config.toml
model = "image captioner"
encoder_norm_position = "pre"
encoder_bias = "all"
encoder_qk_norm = false
encoder_moe = "soft"
encoder_num_experts = 8
encoder_shared_expert = true
encoder_conv_stem = false
encoder_positions = "sincos"
label_smoothing = 0.05
cautious_weight_decay = true
batch_size = 128
Rows from expert 1 of block 5 of the image encoder, named by matrix and row number. Rows with one number belong to one neuron. Each number is 500 + 25 x the weight over its row's rms, rounded and kept within 0 to 999. All counts start at 0. Numbers have three digits each. After the name is the row's rms in percent of the matrix's.
# gate: expert gate (encoder.blocks.5.mlp.gate, 8x192x192), inputs 64-127
# up: expert up (encoder.blocks.5.mlp.up, 8x192x192), inputs 64-127
# down: expert down (encoder.blocks.5.mlp.down, 8x192x192, transposed), outputs 64-127
gate.37 088:498487476518529506519475470488520506490515474458540502479450542491490503473486518485476511474552522538482461504522443493494510544499469518488508491463499525509504506495532465526481515484527484
gate.38 120:468522471440467502528477500509488490490498494525518502517498544494529448503447468488497464532467517517488482513507494574483514493484494503475525528487442527490507509489502536522498532492473477
gate.39 103:512455461524530495540490492479491510487472500472508504502533509476483475520494503472531488519510508529524493524504530484532488520501531515504515494470461488536452444479490484506487520524478474
gate.40 095:556503517476490500451495515513490486532498495459491520490516463460510549503481499458509526482463489468527498500515523521523506516572508497526514516474510456511505520508532525482518488518487471
gate.41 107:451496519522506491521497473500516527463512498522503486529519471520481467500546477499503484536527479476476494510480498492543496485487499488480487524504491494530500500471478445490531531497459483
gate.42 098:469471500460465477467516518536426519486487516483507514527493498511477504468452489507477516511465520553505513505489529546470508543515533555490508527478496511499489465523499529470475496507521479
gate.43 099:542541519503519525491470509524487522503481469473556466541504510526487528550472488550475501519507485463506495488497544525509492489496497468463480522509506462503491500497481452499502527456477505
gate.44 114:477539468481481498501524485477476449470534497529537494480446504518499491513489478481487523531475549503460480508483507478489485549517493494531483497490524485488452518498504531538487509472477497
gate.45 108:501502505501455490539421467458533530496499442503518513503482492526494441485477478512486504504491500485472520490487512540538495495509483504557491561504501519520513498466525497502462504510504463
gate.46 109:500478492552488521524442519509566519512489452516451466555493485511502524519517486459486488464491519493478557505519521526508498435503499505488535536514520462542509483487487485495515533499491488
gate.47 110:494527503437463497514456488493515504481504468486496479514506512512488515499464505472445453482542561528512529477491473526493562488529498486490528517508558442517484522491477517515525527470486473
gate.48 099:482500470487501509509515469501480497523528550523505498516496491467511489539442471522477529538481513462505479536506516487461517496507461478484488466500513464483500502501484474508497531516514501
gate.49 100:500508449462445469505467536485534472476509493432518486552505468538497526525500496523468514501483483451503489496481503530444489504469547494497500556521487510520495506473466494558476517514533510
gate.50 093:531503497518482495478482505487501503488492528518485523502509449503481535537486500497486510523488561475479515481493507507510504503532493497437540493508516471491480471483439475530543544526549483
gate.51 090:527513542536499533489464486531523481516499508495510546508450525521477509473495492512520467504501522515495539474543509467507535503527498499508506486485504523469493504520539471486516471498509515
gate.52 084:472463551504518509512445487501502502463538474486507521489504469476505491504546491452437493549503458471503526500494498474486510490508504463524500482541495493497497498512516503567491501502527493
gate.53 095:532445475503527488487554502491493483526505460519482501502465524526527533504526520480528515471482531548505495495510496509487516498475476483522527502510476502491538525483442511482489532511525453
gate.54 095:522505508520470529524513512440505501437491471538536490484470479542494474485488511530513499551487513490515519488509497496526461464480537478486503452517473470523472553491526497556457519469502512
gate.55 110:467486512503522513511526500491478472543491533556533510466515508504451519514489465482501445535485527451488535479521472478505490491507487505517530484508507500489502511513492486499514496461496504
gate.56 097:516534502484525438482520526536487499502505470518452513503486516513481509519504524512520469537524480479516526495453520509486505519496503526493504510486516527522494516522483516504502508487444487
gate.57 092:458421495528466520480489458503514514536444477501525468464497508565484483492487508529523506482495486502528509472483462517483484507489479507487493547499495472525457526516531505476491471442513483
gate.58 087:487531452505510508508521512522461536481510534495505495506517533490518499499475517495475529492477502470476454516536529505521478487544515538536500504492506469490491490485456506502503460535455455
gate.59 106:513515485486510508519521502453534500500516474469465448451485520457493463488493411515489513529511527507487492508494478494532512467471478494528439482491490480520511526465462471524481497500512486
gate.60 095:466506496485490490524472482503445464512500532546525517511506500496486508462543504514509504486497489493501508450535457489520512489510485486535505481515482484502509510549493519547463524498452494
gate.61 102:531526471492514463519503524537508524475523497482478446526517500507488507505494476505458480476526489481510487542513464519518489495480517524525461493501473476490522458519508532554510498538524542
gate.62 102:496512494497522496512517484496529490525457532456548470504522520503529466501494501481467503494471506454476430518499480513500544526479479509457503544494478525478498474507483485504507498537496516
gate.63 105:516499517558461487518524516512508489489464511504497537477490506454477552492499457485499519490498513477568518456507529517512507462524514495503538517531525457509471516529509502513519490464481518
gate.64 092:507512499517506474475519443478520512534504488495471540493532489483537485514513505513482485518534455506500471505531502516443490518505514500498502507509543510502501481482483464495484482485544475
gate.65 084:486548468475460509490527530466486448496506506508497537489508490466499543498517496474504470471516492519542513485484523514509483500507533530497530514480545496501514449501466479538506470514528520
gate.66 094:525493507474527495465509509476466432498518485506472488538498476498512557514504530498519532464537509483490474481512483497513479477492528530518495518505499537469498576518516500500492495518478492
gate.67 092:474496517455454525486510488483467467524483528469455526532521496502517505481511504505488546523486489487495485476511463482498502498567528493542492494487491519500523488494500542533472479471456509
gate.68 111:492501479469527468512511471526503517461483497491541523497504494519492463540491508525477529513548523510507505486505519475487465521529547525522485510512480524498513504529495490502512473514481491
gate.69 102:520526503494519510477503564503506523465494491548492502553512514447511495488501534496550520514576500503480486461516520448478495492540500495490497516488472522512459473476510505487528483490541485
gate.70 103:500482513474537486533489448484559492496474471489531520504503529523514433505503464517501484510484468524460482466470550473514511504548489480481487513519519533506532515497502490519502502496511480
gate.71 093:470521517467502470505517539544518479495507486495528463540515536542524492535474477517489522490518500503459487465455491476516477514456550487504528483529511504519500499456508513513471468520488501
gate.72 109:512475474522483473532511507492491459511500507508503541522505521513499477472472505511476483503517469529519490480538516501513541484519526535523529502497551503523497518475468491515544473501502478
gate.73 113:502498482516448485528495509460453500502525511529474518506530478496501503494448480484465517425527447501534531488511505481510499485530499454481516453530543503532520499456513473465531488505545492
gate.74 105:519488547507487522515476508521512477470541519537500466486511522477464532487518524499467547509524477447505497548489484526520495499460535511497472495471434546488495475522504505497478497489467487
gate.75 096:462502489480505538491502520503523472497463506496510476541500495520497462506521493509461477496458489524451462507456515490506491509494520510497521493463494493541497483486507513542500480485490473
gate.76 102:486501451510472499511485483533491466502437481473455526483492481532525506529538506506484469524517506490488497500508525517492512479502489477513498503480484485484512517503556521546503490482502450
gate.77 088:478519538464538559490487508555468448500468466536454527539516513503491471461482497473525527519471495524513463516519498492490470512477529497508543494503532536477458481504518541516493498538481492
gate.78 083:511526481485506481488503523525520507473540470521494508459466495523488499517519496509515463512484520507486511466475498488509495461473527548510501479511479521475544531494475554487502502495483464
gate.79 081:504492495497484507494508490465473448509519501496491498497450539491392507545510502498464514511485483494511479501468484527544474495466472510445544557483501556494516508486514501493491497526430516
gate.80 086:498507500498527509487488458488461467472478440508517486532518466508472488442502526528508528476540513554500506459540526495491540494516477482502495518469514460484511512535522519508486465521488516
gate.81 088:514535499468508527508517524510495467429488515523444549494534470504508443498500475517515491521505469528483556477516527474522472520514465510482516503541462466490471495516504521532496505523540500
gate.82 092:509490470483543499462478528541497523529491524494503541477487474527485522481598454538501448472517546471482500521488520510524479471492440485480467470497496479490511470476502478549479484489501502
gate.83 102:507508509502491498476528506491495505521494528513479523522455505477477510476475475425508515493519548534508483524514548465544463531518527451475540515503487505458482486494486516466531476505522483
gate.84 091:498502472509492490507521490468499480463523520475538512551465511513455515484535496480500454480467446568509467479528536494529536474507502517485499493475494498533533456503470487511503513473512472
gate.85 099:498469483485506494495437541503546518466471491547512526504530459495502442511493486496512453507501492522484508514464538481493515486546496467480498519528501526480493509439501472509514508503492518
gate.86 079:511478503450515467523518480486474545530513520533501502508493474517503531521480532555478514525478486487525496476525492463522459552484524553548500479485468518528476519494481507565490487497469490
gate.87 098:466491496463494433502525418526501533501517536505484541490507519471521450456507499532516526482494541485532503492557488464483515519513537516494483510490488513419514472471526491515515421485503535
gate.88 093:470488467464525516472533464497498531504504492522540473514520507513530473471514512515463513481478488495496475496465511492501493509556555482522487512534555528492545461523504522540495472499523470
gate.89 094:523460493487510502537504455467502524463496469483502518512453517506495569488534510503494501491501477517489493516510503520466479472480523522486510503521439499476447497486515482525469495512462512
gate.90 110:536485523485515500547491543512452546516490539559520525452463499440491499541517510501504550495560476506489486500514504517480493499502496485484505490513458493480505520505483545455472472518522502
gate.91 089:528487523499521488448507515489521531509455452462488539494477503535523516566554513494479492480486539505536481528537505512513530537466496495511517514479503533487492475545503471467481464484519479
gate.92 132:500543490503485509519510490514481487502505477502530492543506470495476556544480518455499497530466489491494536484506501537537489526479502486481499516528502500533454516527488477537494458497445496
gate.93 098:527486458511522513478484503451539476482498530519478521517471505472488509480482474502516534534517571491485494505528510480472518528482477498476494481485512503515492494507502485506493509495516476
gate.94 091:518474496540537518432520505495543515423514485519478518433495527495499499495517490533470509514493462512481511494521482490523500462506492514470483518482444537509489510535487494517488512507475506
gate.95 085:504508503514494440474497479523529485520497465506486522479489511554476509519478528504496476501528431502514525494506486516478505483471475520529554462540531520502489552505499497479497453464518471
gate.96 092:493460515483518510506500488483453504522496456515514498525528522556515507484508477466530481506473504517494510521456477479517496501510512534531452500500499489510512506480506530507483466463457538
gate.97 088:466522520486511489492517526533464505507475491475464558456517524489473483488525505497517509498501525477505485468448531492464472525555515509531545477497462501505527475522465505501470512511506499
gate.98 099:507537487472552515474504461502486472522481472492537510460482516518462464492531489522470499492525493510464480524502505497494523508466469522532512539497489470472512498466523467507513509520474505
gate.99 112:500472483479518497523500493498567487526468496519512463502513501508488540486526445486539486495487485517541499515516483526489501475454520512484499507505498511496517459501501489484497501507516491
gate.100 083:557460501495504529466482477498508477482482525506518452533510554495457482482450563523483502516508514496496516487502471496492475482499477475579488499488474488488493512496513501505512504506491501
gate.101 092:498500528521545513490547530525467498483519537495451469512537531473531539491528531492503482485515500528531498513517451495499483495500475454565491491509500483517524502501523520495498511487492482
up.37 088:493513504482519517462466466474481506530507507502514521502536504531542517519497507472472503499524508482506540498490511501460433530434509474490519477563529459462486523501475515477526468526492490
up.38 109:493520506442453499512522498533456509511498486480538500498535528495511497519435486489522515538477539483475489494518494539487517471491476510500512485446467501464504553489502527527502554517468494
up.39 107:511512532467510511555499496513454489520523520506508494491483481493492529481514522509480503482507475477489473481495525527530470511454505467533513431497510505471517532495515527470492437483480509
up.40 102:482464487501481539519484490493553543515467466531520527502491476499523477504531512513506532501469491493562512477481527509466441479489500524475451474529461525537472506474490487514455513512521506
up.41 104:480498490473523510508501502494501467490489535501522476486493517474477543522464494490481512501500515513518501487532469519500497491453491513495507499489494475462503480506474552514493470471512501
up.42 108:514504477493489490477531515544450502484521528482502547485454505499527511502487500516489482479475527487519544492499457487554523518459494522462491523461517500525465475520437506509469512502490485
up.43 096:486495509532495463505503473468487470528513503512448528511528514470493546512508558490483508491520521508482513536513430491509497507483481542527550495500512545518540492516481520501515505508536492
up.44 116:555453527522486479521458525510515524487476496458471503505502501506490487478549506522536502421527489518551510464516493532503543469507503528517530471512478507510531479475479474482483487509563505
up.45 096:474514516477449491509511510509513515514477509524546536441502547500489505491526571518449499499521510522540498491522498494484496528501555478472490498478516504508510485504470506481502503501518522
up.46 104:508472511548482482504453533500553537474509471508467464542508506541509510549496496490501496479469512535470524542505531498507476455487512503518511505514525507561488513482481497484492494483445474
up.47 100:499485463538491483491506502534526486526479520548502500495492473514516471496511479533528547493517506471463481493486519491511454492488489522520481486492468521467523478487497457493526500521515523
up.48 090:452483509510491497492505538505469501467520462500482526493506491512494538496562504484508497488481480515519537506454498503526482496532520496516477529518458526521485489506497487544522502495493478
up.49 096:511513460523455467493518481497497466420558488452488516521530497539519520529511461476468463532476466518507493503467536492416519551489506510477486582528502486544511501495498495512443452487509532
up.50 091:494516511489481498503550524507508484497502465488484503492474538528505496481534490480462490472495509504527497511515491512504526491472528486528469519483491534515519529524552504467468470494499546
up.51 098:503491515521492514546515526512490466491469522518512444528553472502481408538507486485499493486473529461482466527458488485513479517519511511451500523485546496485518451519460467519510504504546506
up.52 106:504496509540505490532447451493445464527509496507483586483488504534536516487460489508516514508474512500531514482476523482486496463542494484566506532511505494478496505518504496502529531505505502
up.53 088:525456495502547471497524453518474463524515483523469482527485502519508524528496522472526486487464544519482497492493486526443498507461467505517499520505529477475501497479464504507491552488540494
up.54 095:508491521519482522539515495471510493506506482550531500451507495483504432538495471521527510521458517490498534497504495477525465492500554508466527464474482523497507497501502517504481547505485515
up.55 104:477510519503512505513536509495465458499501489536529492498508492515474545536492472471494476512513549446510517458514463472512479486525449514495489495484465471530499511510485467478523498475490505
up.56 097:472517498537483529518535485533454479490496473515507554499512516485487510470520512492512508502509503527501486513521472509506483498535480463502505453496538494513478493450475501519509551465471468
up.57 095:500486479516497521498463509480530551482506486516518463458499488496497515525522507546464518503511481465484490518488517466499537519495503520488499489501493530471488483504509523464436529472479531
up.58 106:484470481502536484455458507541527505527494495487494520497472513530486523490471521468487476516507506501515494518486458493502525467520459533508472519470523499491473499523452494450513477514532481
up.59 101:513499505527510491483501486499470504507492519521528561546524499551496537522521586467502472488503464508468503496530531509473474497556556494459554514515522511502488471541543506462537485505495503
up.60 089:467557508508466528503545497532450489523512525504517500474512471493514520488531504540512468494515483511506510438486476506497476495516527475524503486492487501479511487528483518489495513503499534
up.61 104:527502499497483480516500505552517542472521508472461479545494507494498489505497497488449478469529487473553488508505454534505512462502534517518486515486467452509532436503499505541518515527522504
up.62 107:481544489511520518510511503507493518546475487516508508466506516533503481508478498481472488492466526463494431488516480490471577457498490537480500563496501484479510488526487493520476477542501530
up.63 096:533502457534466539518546500515486495515479494507460478457495483558494509486504465493502482491509518509536496517516520491511502457500531519554520516554472476512497492459540498517510481481463492
up.64 098:503478537460504539526538493507499485520514504508502514499509482503480523474449508486525511497440484492528516478500528470518507483504508485540526490476460496540521468561487508505483530490481507
up.65 099:488467499527517503509484503493518488521491508478487461497568508549456508490497511470524468502494544491477509514466501531506549450491478475466521508475478500484517509525475521469525520534493511
up.66 096:464526484460500475466512497474499497474530491486477507494505495526519546500508521506545497497529496530502488487500483507545517504518483522497435508489535460527481513501486478523486507536534463
up.67 086:500472502498485481493521520480507475504495490509509513515490528519476519481502476487505536560484489485448508487504486491526446512524504490564483513530487537485482505526533507514509485540460492
up.68 108:494511489557451514489473543471500499505509500541484448489487526506491525462513475457526502495488443484462485503488471536487518502506451472501496508485518493494493506496472496516488495482503497
up.69 106:504514544513519512496429529560498511514487478493483485485574477465495487490519505486508500522559512471508535510455472500483526498521482457486505525463509487500460486520510507494524547499523535
up.70 101:498535503514484526499506530494436502525509512494492479516505469481469569478502527498496473479507545482574512541558448532481498484461491570537502473484499474483519493531489498492504514511505518
up.71 084:534468495537499502536473462455501538527506542546482488453471499487463516479500513469505501518480491492583519560489505507495490477524503528486507495463465492471512487542502483469511541473506492
up.72 110:513461492543451483534519529481500467503518531516503518521497509518523484497447506504481471504502483520481516500552510505506524501498529491493515529481529503550486483444497500532542449500485488
up.73 111:494496487505482489524494486450468489476552534539462483524521472445491493498455493505466512460495454529561501493522484469524511492487496452493485465530537479498503479465517490491502485514551495
up.74 105:492516482494503488503494527487487499536469540490501519475484478528494458551454514521512511506506504516478503493481549469499466496526522515475502515527532498487480524470529521486524462537501508
up.75 094:435482464482467553501527511487529489492462512486508475520486536495504471497533514489480436487496512509451441529463528489510481510449518488475499493459499480544513467498512515546490468486479505
up.76 090:532467509503560451464508459494494477494526487463536482518490506548480521489453520488498490507467537453472494492458474501523512504521500467504517463494507520489518499472497500489495482486479474
up.77 097:477475507550453486482497489481524522493559458485540504488516520521464529530522525486484491518510489488531534549473485460511512502456550517471523530496500518551557569543471502488499495445479512
up.78 092:500511512526504482555502499466560517480485502539468464477498490528523488526469495536513509512480554502509485508465521506513499456507496528478474515510489525512498509488502495516507483504501467
up.79 098:520508516521497482495485504506525505488508485472501434474525480530531474501530479506501486541445492487492517483456515514476516433474499502472481536536448528521510513518491514534462545492519497
up.80 101:520480513510536513494514552493470498475513492549520488506500496474552498450519510494501495476469509509517515476501440513530480503498503467459487494484482523479535470532484520464494538502527489
up.81 106:461483504503486492506465512465533519481500493486501462498487492535501541522538500516461436450484491508462499501554452506497528460491505513484486493499490507518526501488472499524519508481501550
up.82 099:492503494452521551508513529523507496523519487516500486527554514473471459501490461516518483490534525493499516456502479497511535513545446533476483451457487510475519503464474500515503459531500496
up.83 100:479485537499511505494514509463495494529506489481456490485477523473478543519518475437488506504492504501466508500493498441573508481492503506457542569493481489515494499476454507507512521502465491
up.84 097:516506481473506519520507507473476508509485505562485485481475516486525494497530521495495497472509512512524477497498492548494531530515466506510524494543508494493523511505520508456467492505542500
up.85 099:465487480481516506493467519502544505489477506538551509519531449505513462502492471498523413510480518490490488519506546489496519496536532451504470501524503506472471484453534461483521509520478528
up.86 102:502491501491471458479491484526498458474536500553501488537492497517562497493461500474468492462469480450480463506498481558509511494503506482522532444574502513528489432453544539520501517495491470
up.87 090:498506504514537554504496553482480489500504487495492512499496518501488566519503494453462489508510447493469480501449506536522495485473480493520539500544512463538495521495475528494499519495527451
up.88 107:550473501541476481515465493495543466480482484472461464465461471496503520530481445500519494515515478539517502539494478518476509471460485481452482527515470495511449522481474513519498472536521514
up.89 103:502487519473473500452517500510470534495522549483495503467541462508446473509514500505504480522518491498485537490494457501544535504489520501494518459452542461486508501485515531527519508487451490
up.90 103:500513467538472471442509477477499485481501484457519482536487520556494524469488514525484487502474521464493489490507499457536551467490539499544468492520522549497535537511549493504507506459444486
up.91 097:503521523477486547497504499518509516474503475521520537477473453554536498489509501489548498506487470481474513489467476466514482517522526506488484512522484510484451473478518470496500468508563481
up.92 119:485452505516532474466492495464537538519488504486456489465509521485511455468545506545514494456510523506517440528497477434518530499507505499508505492494490509454535493473505508489494530509556498
up.93 086:478485514485485480525476474549491512518520493533517513516555487507504528510545506509506518466452443488543491491472488505517513501508525497515466510506508469499485515486497504483509507531501533
up.94 094:487519493510521520443511506544442501505476497459510580499503483527505506489516463509480500524501487506514476485495524507506504490485533506500509486499474487496485495531530513484492513506469548
up.95 109:490485461513464513475457494515540490498534439494470488482502484526490455528509503506507470549503420480494532484466452513474524523477510508470493450485522503498482512503462519518485506479464503
up.96 092:486480522485506479528502485505483488524508500518521527508486496537515504513488491501549485496472493495438489506519485508505504506511489511531458483550518431502487511484497531508449511437470509
up.97 101:474506480490473513556495487487499493483496495501524498498508523535479498463486490473501506467555476464448488511496546478484535481461512471488520466491550501498507515463462460513522469493451471
up.98 105:474543493523463510515496536509514490521492464532457505486485476528500482510495491511526537525503473540512513487502473489469480502479451506528487462510487485475535501529468477525522542498513478
up.99 107:482551536519460499472502520494468473481510515465500527518468510517510469477493526489469500497532496468453470484485520482475512500522476506520524478477513483510485529497481506520504502505512502
up.100 098:540480520487460547546470514453534475485504531503564470498489516474466518534485471545504490498499534489504507484552495511517487502534507468487511453487487474467476478504457474517510542491473486
up.101 100:482491521508507504513474525527521491500527502480497505516519513536496497490494501500516455541503465469483561508503518512477461484485530475534500533500536495455506488485445485536538487514492476
down.37 068:463517495485520529487493492464539492481470479494521509434462491503550531492473483513476534487502520523516525441502488528471530479498525573511485542500533523504514535489484499527496505506470500
down.38 070:514550506499530467499480516525489496508545492461501470482518509523444466460511492530512558510482532515499530470473481482475516498491501528518511459496519517494485510498524493517548491521505466
down.39 124:516470514500485498514493528511536543449480496454487509489502519505492483463560488495523499473475516507511483510469546476486479518527488509501500541528498477502514502518510495474492519526520514
down.40 064:489476521499515527487498489538515524538472496522500481492507473500514431487533545523530491505497501496510481486487504489502458498509529541507483466508454482500457491532499473503508531498518495
down.41 130:560472535500509478487520492498489519499434468482525488517492479502467483532504526480493460509545522487520483513509529476538499464514511511459483525505498499500481507503456448492521516515527477
down.42 093:557490487491459526538502490513486495493560513487508506487494538490507516491492500545493501480490449534497491462507489536508524522494512557479453501512524510485512466486478490486476507524463498
down.43 098:515497529474547485487514489496495509512490515481516487565503509515465513536522461481523498548551522456482515505535518490530527517474498468489525466527493511468519491483488479501539464481496485
down.44 137:479479494490486497505505460522488484458511481497501499562493488524488492523437496466440530549458484545481478561521509504462476520489538484531492486527479424485509477504522473521530491487534470
down.45 101:495483495499490529509490492505460490487515505497421478508478499485498523481467499527491542497483469494527487535529518479507491527505457543499490504496495518525527523497523499490520538473536516
down.46 108:472501481466508489471526474513492465454516503485526523505502530493484517492488481536493451495492479499487507486515503505493497505527470494473490450461508514479498527466520508519458508444476492
down.47 107:474492519498467500497516450533484487520509465499514487548517432530440508517487506498471461495518478506497503502479484508510524487488518494539533525494540482480525503495464519498506435522529501
down.48 091:471510481526471506461476527470463501465524459495498488514517492513504491529514489512439523470498509507502516519500539463483464521544482502560483458481501501471524501498524488457461559508551509
down.49 079:526527488532503513510494434494504490479496472435484535534476473507548501496521505547469447515499490495524476531478482525522481494506514442463536526500523494529463505495497453461482489491562517
down.50 104:500518503523509505457494525526490515520483463509503517521478453532517458493486542493495544522468502493529514470488512542517497494516494491484521542545507488494490470494480544499487511527488447
down.51 065:474497476531524438583515514518494527509487513549501479496532449497512471542493518496531494513473515513481460476472480478547472498484520502545506483503515445519478504538463472501481491518510513
down.52 071:452522479482493506464482508477445508579529497483481546501500476546494545506457475515510510508505499503479522510491455529465509506493479515516495499475525480538498479543484500502520512481503485
down.53 086:512513541496494506490466489530508511490519498455481503516525499506503529519513488588488479536476463522542491481493460490520502538495565469469497502491530523492479508468511458514492505560502502
down.54 100:485461503528502450494449442477546482531473503501468512508482471477499497503525493492479444471524521498481493529469518503464523503448494484478482497512514507519504526493527500503467524468468459
down.55 134:502514522479520473523469502501507550489498488478497498506496455534526471493482514520520505488485480510483484462463533477505525432502541505497462532525516501509494494510494490486577505528535505
down.56 074:512492507476494499495472476487556507512459546525479512489478462472497531535488522523478486502510539507505486497498557533440476495476518461479526507493544537487543498481463487470514516529501480
down.57 055:507461543533469533497526492542546509533509487488504464503504565487487520490486525488509478494497504520502444517508521478505502474499508542495517467531479581516521447510508538499454498489492522
down.58 059:498475496509541517488530513516536487524495499451482525472507493539497507502506525529479523469510506490533480486529525518500542522509503569510497494480510526470517476520469440506499471445549496
down.59 121:566471522511517484507495505505505463497504479502437480474491526471531473483436481512491488526483486488510502545501494498498483477512499542542467495487503519503512491519493486487484484521531516
down.60 110:544483493494490512486498484465522486458561438500481526482550484502512523512512522527513449498481510495524478538518497475518496527483475477473511515513479563504507507509518460494504492481511449
down.61 143:470537518517493461518505542483515525498463493527516505489491472448499536479501481500527448496483517473490506548551491533507492522467493498473484485464526499487531515540500490530478522499492485
down.62 090:492481523526514515466494472481559497479483528519538467501501493509462543496482494507543468541471463466462560498485533482536451496488502454488495446554498494522489551526521477444549526466472533
down.63 087:476484502474471482503496517521507488530533477484517487509471501514521489535493485524523455501504450537497453561435461532490487500503475453495497533523505473555514501534548478502476505455530525
down.64 067:494449461549455448478543513501496450525492508535508543514490516527521495501519471524513510515524469514497517493520480535505487549478505472499560468513454517531501482498481504495486495462454491
down.65 065:457484489494509553515471530547493512503511519465467489486535489540474477497532468507507523491521520529496499485499501473483484497473509496470538500495481506472517520517529506514513479529525460
down.66 081:523454536512509517479503473502508535507480470483516488492489547508500470504494514484501494509477493501458494462532539518483447517494516462547486486512464480543475492464467494492507510473568467
down.67 083:508484532476485489510509538509510521535473508498486477497535536508472450478502500483535467466504510501490490527480526538485469523460496519471503536493510557513482524521480504491504507449543469
down.68 140:518496474488462488494482533513471545447472538525568508475502550551498490489558465479467541516530504513481493480494498466489510534494567496510515485498511524519484490477528482527487466551491494
down.69 100:510502560491480478507487497538453523489453533495474532502527485495493469515469487476517466511517505479455518492449441519499488512444509466479480520512551489538499496492491497513490532520522505
down.70 133:503500466473539478441507542512482528498473486531511531511448507516471463523484506503489485486524472486511539497503543479508505492510530502512521508514488514498494503553507483496527499495549493
down.71 118:522528485454538518490517473502482512429539514484498501506495492491490504515497489515480512464498462496487508525496525560479538535461462489515524519519485438513536511517491505533499521545513507
down.72 114:561495529499526442514475522494495531501492502479459480480556500542484482496527468522543488527484540515482535486507506519502476480503473539484511554545559510484497487445508503438503491503491535
down.73 114:491460484514509461517494496499543478530531515511442488490503479496478492506486500475521514505516523494459504522481491523497519500487522550447505504495493488481532511516479424477511494453464526
down.74 140:489514488576522524497463513492519484495507534528492506525496481491514500456473530530466525515504443502515493514490456510518477470502502523509518512529510504529519501480503510458478506508500470
down.75 107:513466531477483511483500507506431547465491492522527506532491481501547510496500483465484481537529483515492519496513511501516467498479507549517472498497534504524505504490503470439505523518514488
down.76 069:491508493519551501494472510493557514485508503461467542504504516590514548465526521504517499545525501512467527501465483496485546520512507486469529469516546483493516506542502503460513514482508499
down.77 058:498475498496483475498518464507521517482532522417484481482555473526500496494476507483474458491499502506535532524502505458500537492458501495517535541483462549539518550494513521472486494533553516
down.78 070:499532468526503483518485502520550523492472491522498501463514509535493497542499478532474498475505534483534445454465508487514457496531503467512482524506462507485475497516507519529490503509518519
down.79 049:535530534541529515538519495523522493468465529513527456492535492515507432526540486485536504503523480511480494488445448513477493463451510494503495515559500550502500534514469532506474520513574462
down.80 058:524481518510536495534482552519485519478473554556481510508486490532487487526517552484497499501465504515473485479498464505508477544491514478472486497514536494480458525465504507494526466529531480
down.81 067:536497502505540546497492488502523503474579496494462479517511498489520526526554542510543506491485479484514494505575503506486534474502476504497494517499505496486515484527498507554516447498524527
down.82 110:499531509513480508469483501432463491473463496493503517488490511485495483486448482487506497476497506492497548510482503497507465542493540498527496573471520525512483527538533512488480498487535512
down.83 070:499503538495467502503507456480495516500511524562466511472523487475457478522517516529459529541498538481495507548510463509508516480518492513454491501500450508528539519511498500532469542500456522
down.84 061:488463526510508568539543509445539519515487496532516529482463479508475540492479482491467501489513466520540511495487527500534524522497475488471518544546524503468518557513490479479490482472491499
down.85 130:489485495546530533536505458499542492477475497475483503458490484533504485450504454502490541501523506505455519491476463532471493533450468521480469478487492461491494481499488527567514473495492497
down.86 062:497530482471479499513548470547493490516534518529526482495537512521520518497523510497470505481541481477482506467518476541522464434540466471487528489561517509484491480477523529506532514519448444
down.87 124:464522486499454496503560498477467518532557531508554512510524502487506466514498481545470530530508505477549502504496498512497527531521488528535485502473474528455483456478500486541489455550524491
down.88 070:536472520474508509568454468544547472506508461485482509458523473510489460489553470571489448499478502518487494512522488507472500492486491517503493525502545514478503509532471512491502505518529472
down.89 065:472521503487499496492530505537513492491519530500519494501501499516496456494491488469487509433530499522516525493503497443464515510511534479512517461498575480518519486506518505522523506518474478
down.90 103:487452499538508487520501481528479522513512470547490472509491484483505532504481516458500546525524455482499510502499516493498502494526469525510512435509531546513535496491519499474460452473457509
down.91 068:519540494503524542553506478511475513535517510485497541516483542492472528457538538493544502533488542477463544474488501491524518518466475510489467497498546510548496483475491529502474484505454487
down.92 112:477490511484509471516571508488471519490525492487498483532514499497492500485516455472505514510527504524527539509549490536509524493523513459567530487504497486460505564499493465490504465505499495
down.93 109:529490459523480543501481526503507527461500459500512479472501512500451516488445500511511540511540523456522495538481511437504544513510494526546501471529509518494478504485500496500506489508511451
down.94 065:529482515482489511513498533501507476488491489490480500507492504557484522439492468469475505487487499485487482463487503487521501522471508460501504515483489533508535509512498511458492534461463510
down.95 073:505519495518498508478505525519551499491513508507467505482505542541492479484492511525545457493499451478480503509513472530526471501486501450483488480468522524541491531493502474504516540454530498
down.96 090:491491499475496452452486479566519502508484520543492528464428514449501496498441508525513513526466526487485463511513510495555448532516512502483496521486459484533506474454518515484504518518496452
down.97 088:491504465479527519545511493474499526507513529437513500510502493498551495489524519486527492536462472544490420503508483476515556509482498448495484537492567522486515488463498493482532499502490468
down.98 064:523534539493497474492490548506506460493490492525512432456482482505467472494459518531520541532521523494501467515518501518483475487483512497472483507507502503493485539488466501493523523506510502
down.99 129:548478459504547484516485533518559492529519507454509491459513431473555480481462480477535486548474468496504517500498504489513527480490492454485501544518495498529483473514526513526507508495484468
down.100 081:498509520544485502515520513500497515515541521469514481513466449518511490545467507486464502473531529502538509533493536509517506526494465506471494462493550492493543490458472547510490518509517513
down.101 106:507501494471507492513526460470476554523469487531528520503468473448513523486487516534508524520485509525481464517467495489551502452511498516516535434496466479510515454493527498510467548498500510